{
  "model": "image classifier",
  "dataset": "made-up waving flags",
  "train_examples": 195000,
  "image_size": 48,
  "crop_scale_min": 1,
  "horizontal_flip": false,
  "translate": 0.06,
  "color_jitter": 0.1,
  "targets": ["layout", "emblem"],
  "num_classes": [15, 8],
  "arch": "swin",
  "norm": "layernorm",
  "norm_position": "pre",
  "hidden_act": "gelu_tanh",
  "mlp_ratio": 4,
  "head_dim": 48,
  "fused_qkv": true,
  "bias": "all",
  "qk_norm": false,
  "parallel_block": true,
  "inner_norm": true,
  "kv_group_size": 2,
  "patch_size": [2, 2],
  "depths": [2, 2, 5, 2],
  "widths": [48, 96, 192, 384],
  "label_smoothing": 0.1,
  "loss": "cross_entropy",
  "init": "kaiming_normal",
  "residual_init": "none",
  "optimizer": "adamw",
  "learning_rate": 0.00072,
  "beta1": 0.9,
  "beta2": 0.99,
  "eps": 1e-10,
  "max_steps": 14600,
  "batch_size": 64,
  "epochs": 4.8,
  "lr_schedule": "wsd",
  "decay_fraction": 0.3,
  "final_lr_fraction": 0.01,
  "warmup_steps": 2920,
  "weight_decay": 0.4
}
Rows from block 3 of a small image classifier, named by matrix and row number. Rows with one number belong to one neuron. Each number is 200 + 40 x the weight over its row's rms, rounded and kept within 0 to 999. All counts start at 0.
After each neuron's rows are labels from the 100 images, of 14976, where the neuron reaches its highest value: "peak on" is the class under the peak; "strongest on" is what is common among them. Only what is clearly more common there than usual is listed. The data: made-up waving flags. In brackets: how many of the 100, against the usual share in percent.
# fc1: MLP up (model.blocks.3.mlp.fc1.weight, 384x96), inputs 0-95
# fc2: MLP down (model.blocks.3.mlp.fc2.weight, 96x384, transposed), outputs 0-95

fc1.306,261,218,226,173,165,262,211,207,209,237,219,264,198,252,207,213,197,153,306,229,199,179,236,129,151,182,160,146,175,202,235,170,215,181,234,208,206,269,185,200,224,181,180,209,242,150,269,214,232,215,218,211,167,158,210,124,196,173,232,248,212,175,170,140,211,161,203,272,104,265,166,187,190,175,159,176,245,96,180,245,194,113,133,141,234,129,226,158,200,211,210,213,210,222,176,185
fc2.306,131,217,192,213,188,215,248,266,197,231,267,165,209,199,292,200,258,167,113,192,213,238,188,225,149,233,148,207,227,231,238,222,164,131,149,223,161,157,192,176,264,164,201,153,210,165,176,200,259,199,217,155,145,191,229,202,270,143,171,191,212,225,259,194,204,216,277,246,260,225,244,142,214,126,211,212,206,236,144,133,243,219,174,296,162,215,226,208,198,146,250,216,201,244,170,194
peak on: backdrop (84 vs 52.8)
strongest on: blue (85 vs 22.3)

fc1.128,183,180,232,199,215,241,162,189,241,158,258,261,278,179,218,240,169,179,144,144,232,190,186,212,175,182,256,238,171,227,215,259,279,283,256,242,146,187,295,188,195,174,166,181,274,211,163,104,199,196,223,168,138,241,210,231,153,248,224,167,236,234,232,182,145,195,172,183,207,204,146,218,191,226,198,219,252,232,167,220,187,165,191,195,111,125,204,190,250,289,160,182,184,168,196,200
fc2.128,242,234,188,207,174,149,154,202,211,179,152,99,136,215,175,191,211,244,164,201,255,172,216,263,243,184,194,202,239,213,162,164,145,225,182,159,192,222,188,159,211,210,202,233,94,189,220,284,185,195,144,199,179,218,226,263,165,266,155,196,209,182,173,277,169,185,158,184,184,180,233,212,186,184,199,232,199,171,214,165,267,315,194,238,232,302,258,170,168,133,254,257,192,171,204,234
peak on: flag (90 vs 44.2)
strongest on: red (47 vs 22.7); saltire (29 vs 6.6); diagonal band (26 vs 6.9)

fc1.242,135,202,191,174,199,183,199,188,164,166,135,165,155,133,236,142,209,239,153,202,205,190,198,234,219,236,240,176,240,251,197,211,111,169,144,167,279,148,226,195,166,250,236,215,193,242,227,187,218,211,121,145,270,226,194,217,234,159,149,156,191,213,228,241,234,185,251,237,230,170,257,238,134,191,213,213,157,234,286,195,224,220,227,169,219,250,168,264,205,174,232,127,291,133,220,160
fc2.242,323,195,253,166,151,189,183,193,272,177,187,207,258,214,166,224,195,233,248,206,263,177,236,211,185,211,157,213,178,211,191,185,226,270,277,172,86,227,229,185,240,169,151,200,213,164,195,219,240,209,236,278,118,193,228,221,163,231,281,196,232,199,205,186,141,185,125,192,171,175,173,208,219,210,171,201,170,195,178,222,219,118,145,203,191,143,211,149,218,193,191,255,216,293,198,257
peak on: backdrop (89 vs 52.8)
strongest on: grey (59 vs 23.2)

fc1.177,204,136,185,176,184,136,213,210,204,246,149,221,176,176,192,275,166,207,255,214,218,141,183,180,201,240,156,238,210,168,217,176,239,261,267,188,218,218,142,240,178,236,185,139,228,210,177,145,202,143,276,230,225,203,197,136,215,244,261,207,196,167,211,149,227,124,218,230,157,177,171,189,191,191,206,177,254,195,220,241,213,126,194,112,223,101,90,183,262,193,203,194,207,284,247,203
fc2.177,176,151,197,200,201,167,236,222,164,231,150,143,176,176,135,127,170,226,123,194,191,178,184,258,282,265,242,192,279,190,151,159,207,240,219,176,224,187,211,199,160,210,279,209,137,298,278,179,210,183,150,184,196,213,205,300,195,211,142,163,150,170,97,185,163,185,177,177,226,155,240,240,204,189,202,204,193,181,249,194,231,175,203,152,170,232,221,204,225,199,271,171,211,163,260,173
peak on: backdrop (100 vs 52.8)
strongest on: orange (47 vs 22.7); yellow (45 vs 22.2)

fc1.350,273,239,170,109,188,233,213,174,233,137,189,161,234,236,222,224,162,180,295,189,223,276,214,276,180,139,181,199,153,141,224,239,187,236,236,248,207,196,233,213,241,183,157,191,153,140,240,235,171,207,242,223,137,232,210,192,203,239,216,252,189,224,212,200,186,215,214,247,169,253,110,154,183,198,129,208,218,142,128,190,207,172,173,157,157,146,178,221,216,177,200,197,136,307,217,185
fc2.350,179,172,188,253,231,130,238,226,182,228,244,234,126,208,240,163,236,136,240,215,166,211,142,142,150,208,236,241,158,159,235,164,206,183,166,221,222,203,118,237,195,215,195,172,255,158,141,206,139,177,241,232,211,137,172,168,264,166,203,247,166,167,220,206,270,199,228,202,209,250,230,166,224,164,264,201,227,185,138,213,209,199,255,191,287,277,208,263,163,137,212,264,154,253,152,207
peak on: emblem (30 vs 1.8)
strongest on: flower (36 vs 7.3)

fc1.268,200,242,229,153,154,144,119,93,217,157,194,206,226,235,189,185,172,162,324,215,176,183,180,193,167,164,218,224,204,196,223,189,259,231,266,192,239,218,226,210,205,213,201,200,222,131,214,223,173,219,210,180,95,217,188,119,201,203,313,208,187,199,178,176,195,220,245,220,178,221,189,260,244,178,213,182,239,165,162,209,236,131,140,187,183,188,239,207,168,162,165,238,150,223,307,180
fc2.268,222,234,175,195,255,209,280,232,207,177,247,220,218,252,222,227,220,141,158,238,141,243,218,179,180,236,163,273,201,83,226,211,221,238,206,264,301,156,194,219,200,141,191,191,181,222,184,240,182,205,237,191,202,155,170,129,264,188,166,210,123,244,227,148,287,244,183,200,208,243,212,170,263,149,209,181,129,209,184,193,163,217,174,168,248,177,175,244,197,155,201,236,127,200,182,255
peak on: emblem (50 vs 1.8)
strongest on: flower (32 vs 7.3)

fc1.246,226,134,189,191,174,146,189,207,189,236,152,208,200,163,165,292,170,208,277,217,194,148,207,162,231,226,176,218,201,169,226,190,233,261,266,170,193,220,122,229,159,228,183,164,204,220,191,157,197,156,261,231,222,208,187,155,223,282,251,230,223,148,171,138,239,154,181,225,122,190,171,222,198,216,212,151,249,147,214,218,215,144,211,117,238,93,130,168,263,186,194,214,209,277,237,218
fc2.246,196,158,226,172,202,172,270,230,176,259,125,156,155,183,162,111,185,210,141,248,180,173,213,275,264,277,198,184,267,180,173,158,172,227,204,171,235,196,210,203,187,161,259,206,151,264,292,183,239,194,166,210,191,188,227,269,227,183,143,158,147,197,132,166,194,172,187,221,218,176,239,216,188,213,152,178,194,159,245,170,258,117,182,130,231,188,225,217,229,186,292,209,219,188,251,183
peak on: backdrop (100 vs 52.8)
strongest on: orange (48 vs 22.7)

fc1.195,271,239,203,242,217,179,152,174,243,158,248,218,212,207,144,188,250,200,174,199,227,130,196,154,195,142,190,246,203,172,175,174,261,257,215,230,181,239,164,211,191,171,176,162,189,162,194,113,171,233,279,224,169,227,198,240,172,303,251,214,210,194,182,157,177,197,132,181,227,219,163,213,216,214,194,108,240,244,182,275,195,200,180,223,241,176,179,183,176,253,125,244,133,259,176,306
fc2.195,201,142,192,195,237,206,186,257,163,231,179,210,226,149,143,237,158,235,230,235,211,245,250,181,177,248,119,139,197,218,191,213,140,184,224,197,186,231,216,242,148,208,200,224,178,255,172,205,250,175,93,262,233,214,164,170,181,91,165,159,248,162,227,231,301,212,188,257,199,183,212,239,210,222,196,241,201,155,241,127,160,192,201,166,248,217,232,168,213,174,160,244,293,132,197,171
peak on: flag (97 vs 44.2)
strongest on: green (72 vs 22.5); many stripes (31 vs 6.3)

fc1.122,222,212,244,169,234,271,221,201,228,222,242,310,191,216,237,255,135,185,257,149,212,198,221,129,147,190,153,129,223,206,232,182,217,203,208,254,231,212,163,182,181,213,198,226,247,210,191,210,205,242,195,231,157,179,155,133,212,154,276,247,168,226,192,157,235,123,204,275,99,168,178,153,186,187,207,218,227,151,206,221,196,109,156,120,224,118,180,167,229,209,205,186,215,208,151,198
fc2.122,154,292,207,178,188,248,213,230,187,195,201,152,179,229,209,209,214,214,153,228,247,257,166,208,215,191,127,182,237,260,199,158,175,180,163,211,137,219,207,93,245,146,192,259,211,220,251,175,264,288,139,178,150,175,177,221,226,134,229,199,240,292,200,175,143,127,211,194,211,194,238,189,211,178,201,242,194,228,239,228,230,160,143,264,134,182,240,150,182,185,230,178,242,143,146,210
peak on: backdrop (100 vs 52.8)
strongest on: blue (87 vs 22.3)

fc1.41,255,200,263,174,168,271,240,236,259,220,208,260,206,244,190,174,133,172,295,155,190,225,237,208,165,178,134,141,215,230,240,254,236,202,251,219,185,217,181,218,293,176,235,195,180,165,188,232,243,275,224,193,111,200,200,173,184,156,267,194,168,190,205,170,189,160,220,259,145,180,161,170,229,162,192,180,262,146,128,155,227,175,167,154,197,151,149,149,206,213,185,271,178,246,215,209
fc2.41,144,219,178,228,196,203,201,258,118,217,214,163,152,269,243,249,247,160,249,249,196,264,206,199,198,209,263,215,167,208,262,209,239,196,148,224,152,140,154,128,187,146,178,238,273,190,196,182,157,178,189,214,190,140,199,207,265,188,168,297,209,229,169,212,212,193,168,142,189,256,249,201,235,157,219,266,182,135,188,145,208,181,233,256,114,222,266,212,214,189,243,186,193,137,166,167
peak on: backdrop (98 vs 52.8)
strongest on: blue (76 vs 22.3)

fc1.130,228,178,219,245,163,181,243,201,284,232,219,204,167,201,184,127,198,145,202,185,198,118,242,129,160,228,128,174,198,223,253,225,289,255,241,214,180,210,105,200,316,157,213,185,220,197,132,220,227,301,233,165,195,193,209,194,199,197,211,236,200,164,180,187,156,198,221,203,236,214,199,146,265,178,223,198,201,203,173,161,183,134,169,136,182,189,171,137,217,235,158,269,238,227,182,252
fc2.130,216,205,163,255,275,244,239,224,175,244,216,249,216,194,219,222,207,117,220,241,187,203,195,123,188,219,189,247,146,136,237,201,221,193,190,277,204,170,193,270,167,183,176,191,222,242,163,164,221,252,201,197,253,199,140,147,248,165,190,256,182,253,221,156,266,218,218,175,230,214,211,139,142,153,258,180,172,216,186,224,163,126,259,154,197,148,163,224,208,240,123,118,202,217,126,260
peak on: flag (72 vs 44.2)
strongest on: blue (48 vs 22.3)

fc1.286,215,211,208,241,208,233,148,237,220,160,170,204,247,187,223,223,191,211,301,187,279,243,177,180,216,140,225,205,135,232,175,189,197,179,211,152,209,202,210,211,197,189,240,174,231,122,232,127,154,191,230,256,158,149,221,204,195,190,263,193,224,266,212,128,164,145,171,186,123,281,114,214,149,253,175,185,256,135,136,242,183,160,194,182,183,142,243,228,140,207,202,210,205,260,266,182
fc2.286,223,195,166,215,221,122,286,192,163,184,214,200,158,203,267,161,225,165,266,248,156,202,168,153,208,227,207,233,174,154,230,181,183,185,103,229,273,144,158,257,186,195,161,195,203,193,228,173,180,209,253,207,221,182,171,174,253,177,147,224,182,267,229,178,229,226,255,197,183,252,235,192,189,144,196,177,186,159,183,228,254,68,167,239,284,185,190,250,193,173,240,210,144,262,190,264
peak on: emblem (31 vs 1.8)
strongest on: green (56 vs 22.5)

fc1.218,201,204,257,200,201,227,175,183,212,219,231,286,238,185,191,192,174,199,163,162,271,140,173,127,192,162,186,181,165,258,136,237,234,215,227,189,165,263,240,228,160,223,163,214,263,190,178,82,233,183,222,184,194,220,174,205,152,201,252,168,229,218,265,188,153,156,207,188,217,171,154,215,175,212,180,213,270,295,208,258,202,155,160,217,166,181,218,170,269,312,128,195,241,183,142,208
fc2.218,201,164,172,172,163,150,202,264,183,174,239,167,138,241,225,291,194,262,152,156,228,266,216,221,197,195,218,226,238,193,230,173,157,274,207,175,171,163,173,142,201,250,156,234,201,174,181,302,165,130,191,195,169,204,217,237,196,320,231,202,189,172,175,253,186,200,159,191,130,212,255,217,165,153,202,251,169,166,214,166,243,212,194,266,185,193,241,214,189,112,278,194,158,217,188,152
peak on: flag (97 vs 44.2)
strongest on: pink (53 vs 22.1)